A small image embedding model, trained from scratch: 20500 steps, 72.4 epochs.
Rows from block 4 of a small image embedding model, named by matrix and row number. Rows with one number belong to one channel. Each number is 200 + 40 x the weight over its row's rms, rounded and kept within 0 to 999. All counts start at 0. After the name is the row's rms in percent of the matrix's.
After each channel's rows are labels from the 100 images, of 14848, where the channel reaches its highest value: "responds to" is what is common among them. Only what is clearly more common there than usual is listed. The data: patchworks of several textures. In brackets: how many of the 100.
# convs0: first 3x3 conv, stride 2 (model.blocks.4.convs.0.weight, 256x128x3x3, each kernel summed), inputs 64-127
# convs1: second 3x3 conv (model.blocks.4.convs.1.weight, 256x256x3x3, transposed, each kernel summed), outputs 64-127

convs0.215,113,215,176,180,235,176,195,223,201,194,233,174,241,246,211,247,183,198,233,241,237,219,205,228,233,166,246,227,167,170,233,219,195,208,189,150,205,189,202,163,194,155,32,75,154,142,131,187,155,156,216,117,141,146,202,151,191,143,205,169,201,164,161,191,140
convs1.215,107,232,208,137,281,261,257,252,204,199,188,261,193,240,157,265,238,188,249,242,195,200,267,261,236,239,267,228,215,205,232,252,244,223,248,200,199,263,259,232,224,198,207,196,250,242,167,182,150,207,299,247,218,234,185,200,208,262,235,246,220,263,172,214,195
responds to: white (71)

convs0.157,106,241,149,211,245,156,229,224,62,197,206,189,251,252,219,214,159,222,197,245,254,170,203,193,216,168,180,240,87,68,244,219,195,222,207,134,200,205,183,157,197,194,202,163,161,150,155,186,160,133,190,131,159,154,148,138,187,161,206,179,186,139,184,204,158
convs1.157,093,203,188,108,210,222,215,216,204,212,167,208,164,197,186,212,199,191,214,205,180,159,263,215,208,207,227,215,239,173,209,213,213,200,209,180,210,211,221,139,221,223,134,152,206,206,189,184,137,215,201,206,223,206,179,164,185,219,231,209,186,174,165,183,210
responds to: red (77)

convs0.80,060,156,177,137,176,193,203,239,189,121,190,115,162,152,125,85,192,217,214,159,148,184,132,226,175,137,68,161,166,201,160,170,146,193,159,219,148,182,190,225,169,221,176,213,232,234,231,182,235,235,177,219,223,227,197,210,192,211,198,180,187,220,186,247,231
convs1.80,137,238,249,270,75,242,245,246,196,195,214,232,210,271,189,222,236,143,233,238,179,210,221,240,229,237,238,244,182,223,237,235,229,167,240,202,223,241,245,271,236,208,229,232,236,238,206,201,227,201,196,235,211,231,203,222,226,256,214,238,187,229,228,206,184
responds to: yellow (78)

convs0.208,088,279,162,187,230,172,191,157,190,269,223,198,245,245,220,252,153,189,235,262,256,131,198,168,242,191,243,231,186,180,232,232,243,206,200,228,217,193,127,223,161,221,249,252,219,210,237,222,220,226,299,207,233,206,230,230,183,224,242,218,137,206,222,195,211
convs1.208,136,265,256,191,233,265,266,268,206,181,167,270,165,261,207,261,265,188,264,265,192,200,277,266,259,267,268,263,232,220,259,268,259,208,267,202,151,269,265,289,270,169,201,181,263,267,192,189,230,178,220,265,200,262,168,202,179,274,259,266,203,251,188,215,204
responds to: rays (29)

convs0.113,065,205,185,160,158,181,231,205,258,151,188,132,160,151,140,224,179,227,200,173,173,203,139,191,183,147,189,150,253,249,169,190,176,150,114,164,171,113,146,166,171,233,184,162,169,172,166,206,202,169,220,231,162,225,233,141,104,163,241,232,140,203,196,222,218
convs1.113,128,254,229,219,302,248,244,245,218,198,161,248,229,222,257,249,249,221,239,249,229,187,143,241,249,248,250,254,199,217,238,250,249,213,251,222,222,240,247,204,251,199,208,204,241,237,207,179,201,184,161,250,194,244,191,229,206,238,199,250,198,204,207,223,197
responds to: blue (72)

convs0.222,106,269,185,213,253,197,211,156,205,256,252,229,259,266,244,282,171,203,251,250,266,132,231,215,273,232,294,255,185,193,252,247,242,216,230,209,219,226,175,228,186,233,221,219,218,207,222,217,200,212,325,218,226,201,260,218,218,218,228,248,185,193,241,210,206
convs1.222,123,246,227,191,275,253,255,255,180,169,180,263,163,249,203,258,250,177,251,252,139,196,304,263,246,252,261,250,203,192,247,257,255,199,260,221,161,272,254,275,260,180,130,186,256,254,165,199,235,192,258,252,221,245,170,198,172,271,222,249,199,208,184,192,188
responds to: black (70)

convs0.172,066,211,155,208,249,174,208,238,135,157,232,128,253,245,195,205,190,223,219,228,215,180,169,226,231,128,167,244,161,145,215,201,191,179,182,182,221,193,227,182,239,223,212,197,179,191,183,160,172,171,122,179,194,198,85,190,224,202,191,182,217,176,177,175,189
convs1.172,090,196,214,122,193,210,210,208,229,233,219,191,172,188,190,223,190,225,212,221,206,175,235,192,211,212,223,226,212,201,215,208,218,200,204,159,186,223,210,231,240,235,168,185,212,211,203,179,255,204,165,215,234,206,256,142,207,196,231,209,137,159,168,254,215
responds to: spiral (29)

convs0.115,108,259,159,231,166,165,203,143,250,192,141,163,194,180,186,249,187,176,212,205,212,206,207,82,169,149,223,171,163,183,208,227,187,173,158,172,185,146,119,227,192,206,196,198,230,224,225,187,236,219,247,211,221,204,226,195,211,213,213,245,124,223,180,167,207
convs1.115,094,229,204,137,294,274,255,243,184,207,195,263,194,231,211,275,237,194,249,250,190,192,182,244,218,241,267,242,227,224,234,274,249,219,256,187,173,261,268,196,252,217,187,216,250,246,216,165,254,177,145,234,214,242,211,177,178,235,226,249,197,271,225,193,235
responds to: cloudy (33)

convs0.155,125,199,206,177,232,188,209,243,46,187,225,206,229,234,233,180,207,215,205,239,241,201,224,250,230,203,175,227,153,127,219,205,203,196,227,159,212,234,238,143,215,165,175,163,139,131,129,184,103,118,163,122,139,103,141,161,208,148,184,180,237,115,194,196,89
convs1.155,113,213,207,153,177,218,215,211,191,202,183,215,163,171,194,222,216,193,202,218,202,185,271,221,218,214,218,225,210,189,206,223,222,189,223,177,218,220,220,119,220,211,168,185,213,203,198,192,113,202,263,206,212,212,182,181,188,232,209,217,188,185,188,199,186
responds to: red (77); patches: five (57)

convs0.29,099,234,221,220,258,226,200,188,126,219,258,247,254,243,244,182,226,184,245,211,243,140,243,280,248,229,198,248,173,180,226,222,214,218,218,161,204,214,202,171,164,224,185,154,160,143,134,195,120,147,263,230,152,172,222,160,202,153,209,252,206,132,256,209,167
convs1.29,089,197,172,216,189,192,199,201,208,193,215,210,163,266,222,198,207,207,203,191,225,196,320,221,205,197,209,194,190,173,194,198,194,223,212,185,215,242,196,261,188,191,260,194,202,207,201,230,179,188,340,204,172,187,200,186,203,252,205,185,225,216,198,197,217
responds to: rays (28)

convs0.220,132,196,197,172,240,193,197,220,188,186,233,190,243,246,219,244,199,197,226,242,239,206,211,246,232,188,246,232,171,172,230,213,201,192,196,154,198,196,212,131,193,137,29,74,123,117,104,177,130,136,205,124,114,132,178,144,175,120,180,157,210,149,151,202,128
convs1.220,114,234,213,167,270,257,253,251,206,196,195,258,201,242,148,256,241,167,245,241,186,210,256,259,239,237,259,231,192,216,233,246,243,215,248,199,217,262,256,237,227,209,209,190,249,243,168,183,135,211,301,246,207,237,190,207,212,262,231,243,216,261,178,209,197
responds to: white (71)

convs0.72,090,120,215,95,233,202,162,231,179,197,238,188,235,232,205,137,214,186,253,201,173,216,198,277,244,212,193,231,177,213,210,169,215,212,203,229,172,210,236,173,197,221,207,213,170,173,179,136,157,197,131,234,178,182,161,218,203,184,162,252,234,196,216,128,163
convs1.72,110,227,225,283,128,216,208,220,198,198,214,225,201,233,232,221,230,183,227,219,227,191,222,237,223,214,213,227,193,214,209,223,221,193,228,200,211,220,216,229,206,214,273,165,218,226,201,221,226,181,245,220,178,229,170,197,238,222,184,225,234,212,213,229,157
responds to: green (76)

convs0.116,147,175,228,146,211,213,199,130,220,214,203,206,184,197,191,218,222,181,208,245,176,172,193,217,209,223,239,212,236,219,197,191,220,193,173,196,171,171,195,212,167,193,196,196,213,209,215,193,222,213,256,200,216,200,198,209,204,213,185,213,191,218,202,196,198
convs1.116,107,218,194,246,120,195,199,180,219,260,194,207,209,184,180,216,220,215,202,225,210,240,193,228,227,211,208,229,223,146,214,214,223,179,219,163,218,247,193,179,215,227,262,220,209,194,197,219,254,243,233,228,185,206,210,231,204,227,119,213,222,242,269,170,187
responds to: plain (28)

convs0.12,087,234,141,242,238,200,240,159,163,157,190,156,237,239,170,244,136,211,181,247,226,179,153,215,200,135,208,232,165,150,230,223,184,191,136,162,170,132,154,172,173,147,153,159,162,138,149,229,162,163,221,161,161,157,156,138,115,157,136,210,147,176,175,212,163
convs1.12,120,269,238,167,246,256,261,258,206,201,179,275,243,350,214,262,268,146,258,274,121,190,258,276,268,263,252,259,81,206,245,260,259,205,272,212,269,319,257,306,274,234,246,242,266,261,188,179,177,173,242,263,211,256,222,258,236,287,262,242,210,238,171,203,246
responds to: black (70)

convs0.200,055,121,207,149,173,181,208,214,236,212,204,141,146,180,158,207,180,253,209,177,152,172,158,216,209,200,235,183,171,182,148,186,214,189,141,189,147,146,203,172,218,200,199,168,174,159,162,143,184,155,106,201,166,195,243,171,144,171,167,213,196,185,143,203,222
convs1.200,119,231,217,272,311,218,222,228,201,211,136,224,216,233,216,214,230,200,226,231,188,211,183,224,229,226,220,233,144,205,224,218,231,208,222,220,247,217,222,227,228,187,248,211,219,216,170,172,228,195,211,230,196,229,178,222,227,222,195,231,203,255,208,233,203
responds to: patches: two (54)

convs0.40,054,228,196,212,220,222,242,161,133,109,205,172,211,197,195,123,230,243,235,147,172,113,207,219,225,156,99,209,152,184,185,198,173,206,152,188,165,158,151,221,190,247,181,192,215,214,193,183,180,188,214,232,199,203,225,189,177,198,190,236,149,184,212,132,197
convs1.40,111,224,233,206,135,216,221,222,227,214,223,209,207,268,221,191,223,181,219,216,205,223,212,235,206,215,207,226,225,170,210,217,213,199,219,190,205,217,222,220,201,214,269,235,216,216,264,177,227,216,204,211,224,213,212,167,240,242,207,226,203,215,243,197,184
responds to: patches: two (84)

convs0.232,121,189,204,165,242,193,196,208,182,178,232,198,246,246,207,242,201,192,234,241,228,192,201,250,235,197,249,232,170,172,237,213,201,177,201,167,190,198,212,136,192,137,32,76,124,115,103,179,128,141,206,136,117,135,175,154,174,122,173,167,211,152,153,207,130
convs1.232,124,239,216,185,263,259,257,256,198,191,199,262,214,244,143,257,246,161,250,247,184,215,249,262,245,243,264,240,177,216,237,250,249,219,256,204,217,268,258,254,237,216,219,196,254,252,175,186,143,214,292,253,199,243,201,221,212,268,231,246,218,267,179,205,195
responds to: blue (73)

convs0.141,123,121,249,131,167,232,209,233,257,196,192,210,137,162,219,178,261,223,189,190,145,202,226,203,164,230,203,185,180,233,119,127,208,207,213,231,198,216,226,237,201,236,215,226,242,255,247,216,246,248,164,219,240,236,230,233,217,244,209,172,226,243,202,213,240
convs1.141,098,216,232,266,288,238,236,229,126,175,192,221,180,205,194,232,220,209,221,228,193,177,199,213,223,222,228,230,123,206,218,222,244,183,219,213,114,236,240,224,247,153,210,186,216,232,222,182,278,173,131,211,203,224,173,127,168,226,186,230,178,220,211,204,192
responds to: cloudy (35)

convs0.78,083,230,179,197,222,209,231,165,222,175,220,218,228,229,162,247,167,199,228,241,188,141,166,233,235,203,267,215,229,223,246,220,193,189,214,179,187,206,185,199,195,151,153,152,191,166,163,210,174,191,275,190,173,163,202,182,153,170,180,235,189,189,175,228,166
convs1.78,106,247,225,265,197,256,260,255,228,171,206,281,224,310,149,273,250,188,250,256,168,175,235,274,262,257,264,255,141,203,242,249,265,222,269,220,218,292,254,201,255,237,238,215,266,266,220,205,131,219,286,261,200,249,242,230,217,290,219,235,203,234,187,183,220
responds to: black (73)

convs0.97,110,129,232,138,217,242,162,243,167,203,247,199,210,213,198,120,229,196,221,184,173,217,197,287,236,222,187,218,233,243,190,165,204,186,190,215,207,193,229,153,212,204,199,196,151,154,160,184,143,175,131,250,162,187,145,201,192,165,182,225,224,183,217,201,169
convs1.97,107,259,237,314,107,218,226,241,222,195,217,247,206,224,249,234,260,207,254,243,233,195,252,253,258,249,239,248,176,198,244,240,230,208,250,204,220,230,221,266,236,205,276,202,250,233,189,219,217,181,268,254,184,250,211,223,197,232,193,243,210,209,218,230,198
responds to: green (85)

convs0.128,091,249,186,192,263,173,222,210,79,225,193,209,265,247,231,165,195,214,218,250,275,169,218,188,205,211,115,259,116,117,258,224,221,191,207,169,182,209,182,189,186,223,239,197,192,183,193,175,201,184,198,191,189,207,148,195,182,186,192,195,184,181,202,169,213
convs1.128,083,259,249,134,146,252,265,269,180,199,156,242,174,211,227,219,247,164,256,250,179,183,273,262,241,252,249,253,231,222,243,255,247,173,247,179,184,204,258,223,252,197,146,161,246,259,178,181,169,208,161,254,204,250,155,185,187,238,259,252,194,189,183,210,217
responds to: red (71)

convs0.246,111,183,228,161,169,198,191,237,209,160,170,182,173,141,220,111,239,194,210,200,232,214,223,168,151,209,92,179,192,213,193,186,196,193,200,273,211,208,220,263,182,224,266,291,271,281,288,197,280,280,216,207,278,246,169,276,255,272,179,182,219,267,213,154,240
convs1.246,106,261,283,286,122,264,261,258,177,191,222,240,196,166,230,237,256,166,260,262,211,211,145,239,258,260,258,256,179,247,273,257,248,149,245,214,177,181,261,308,266,180,247,190,256,260,128,188,287,177,83,271,186,257,180,180,215,220,202,269,216,226,223,194,214
responds to: yellow (72)

convs0.154,110,225,197,185,234,177,216,231,14,189,206,202,229,228,225,169,201,214,199,236,247,172,218,223,212,202,155,229,117,91,217,207,202,211,216,142,209,219,201,156,208,181,202,169,154,140,141,182,120,119,190,121,150,120,154,152,191,156,200,181,205,113,186,187,113
convs1.154,110,220,210,133,177,229,230,232,196,206,173,219,161,185,189,217,217,201,217,219,203,182,269,226,215,217,228,229,232,185,212,227,219,186,223,192,194,217,232,133,222,200,169,169,218,217,200,195,126,210,229,215,207,215,175,178,195,238,219,222,199,193,177,196,193
responds to: red (73)

convs0.57,108,281,213,234,253,196,221,155,184,232,246,242,239,232,233,200,202,191,247,230,228,110,231,250,251,250,214,246,182,187,239,246,227,231,222,196,224,222,188,212,159,241,208,200,204,203,199,214,194,199,344,221,201,219,248,189,200,203,209,224,195,186,243,199,225
convs1.57,101,182,148,198,239,164,167,165,178,184,168,187,146,260,223,182,184,205,178,179,141,189,303,197,185,182,174,175,184,129,166,175,182,196,183,168,186,212,166,261,176,158,126,225,176,185,177,205,205,169,286,182,206,178,169,177,198,216,187,164,218,131,175,175,207
responds to: rays (29)

convs0.161,099,232,190,188,256,172,214,214,66,224,193,205,262,244,221,158,198,212,214,244,267,181,210,189,206,203,113,251,133,126,254,224,218,188,213,172,183,217,198,194,191,224,239,198,197,186,194,181,195,180,171,193,195,203,129,203,197,190,184,200,200,173,209,172,207
convs1.161,088,265,257,142,133,252,265,268,194,200,170,240,179,184,231,221,254,174,259,259,191,178,254,258,249,255,250,261,218,225,251,259,247,179,249,179,198,196,255,218,258,203,161,168,252,251,169,177,180,202,161,261,204,254,173,182,186,222,251,259,180,186,195,220,221
responds to: red (76)

convs0.26,088,246,214,220,236,214,235,166,129,209,233,259,223,208,241,194,220,187,221,190,229,118,245,264,223,233,199,227,147,159,198,212,203,190,217,150,207,213,178,185,153,193,188,166,179,155,149,182,138,147,298,205,159,152,246,148,207,159,179,255,185,127,244,190,159
convs1.26,090,229,197,211,196,228,231,231,199,211,184,247,180,286,195,241,234,202,233,229,207,226,284,248,239,235,238,226,175,198,227,238,221,207,240,193,229,270,228,213,218,188,281,193,239,240,211,214,154,184,328,240,174,225,186,230,217,277,212,213,238,266,206,179,206
responds to: cloudy (32)

convs0.251,107,229,175,189,244,177,209,209,194,201,228,167,252,253,213,253,184,201,245,246,248,208,206,218,234,164,238,238,149,162,244,234,203,200,179,162,197,177,190,190,192,182,49,92,180,166,160,195,171,177,230,142,171,165,212,167,200,170,201,204,190,172,183,194,163
convs1.251,101,231,204,137,291,262,258,252,199,191,188,266,200,242,162,269,238,182,251,243,175,205,280,264,232,239,268,225,213,197,235,254,237,214,251,199,200,262,261,234,226,207,178,211,253,244,160,181,172,204,295,252,222,233,189,207,197,264,229,248,217,259,165,211,198
responds to: white (72)

convs0.121,098,185,262,168,228,203,112,242,195,253,248,233,213,226,221,231,275,129,241,247,230,225,230,226,250,257,229,228,210,218,224,200,237,44,204,188,89,203,178,230,109,238,218,198,234,215,210,131,211,206,186,214,216,222,185,203,223,210,139,206,179,195,225,128,219
convs1.121,102,178,206,165,189,181,175,169,168,185,168,177,229,175,188,178,185,217,173,182,192,197,175,189,179,164,170,173,188,258,179,180,156,166,179,190,206,225,178,265,151,227,364,177,175,193,198,200,243,212,143,188,194,173,191,244,186,182,158,190,206,358,203,230,200
responds to: striped (27)

convs0.245,115,199,204,177,235,186,206,210,196,191,229,182,241,245,210,238,209,198,254,235,224,205,210,231,238,184,240,228,167,179,238,222,206,203,188,177,192,188,200,189,191,185,50,98,177,167,155,197,164,179,211,160,169,170,197,186,202,171,193,204,200,177,183,187,164
convs1.245,115,241,217,161,278,265,264,260,187,192,196,268,210,241,163,268,247,190,260,256,184,214,268,266,244,250,275,241,205,200,244,261,249,223,260,200,192,268,265,252,240,210,198,205,260,254,173,191,177,204,294,261,218,244,191,212,205,268,235,256,218,258,174,215,196
responds to: blue (76); white (71); cloudy (28)

convs0.109,066,151,193,133,168,195,179,258,206,156,219,143,147,137,140,108,200,210,208,166,153,201,151,234,192,173,108,156,176,213,133,149,147,194,181,237,171,203,222,222,170,214,190,229,230,227,238,205,245,239,202,192,223,230,214,215,203,214,214,141,219,237,191,265,233
convs1.109,106,216,220,312,62,217,222,222,173,190,217,205,227,271,211,188,214,101,213,219,166,209,198,229,206,213,216,223,147,225,213,214,195,138,213,207,242,228,220,308,221,199,225,235,211,212,181,191,271,176,189,217,207,205,207,234,202,230,184,211,203,233,241,200,179
responds to: yellow (84)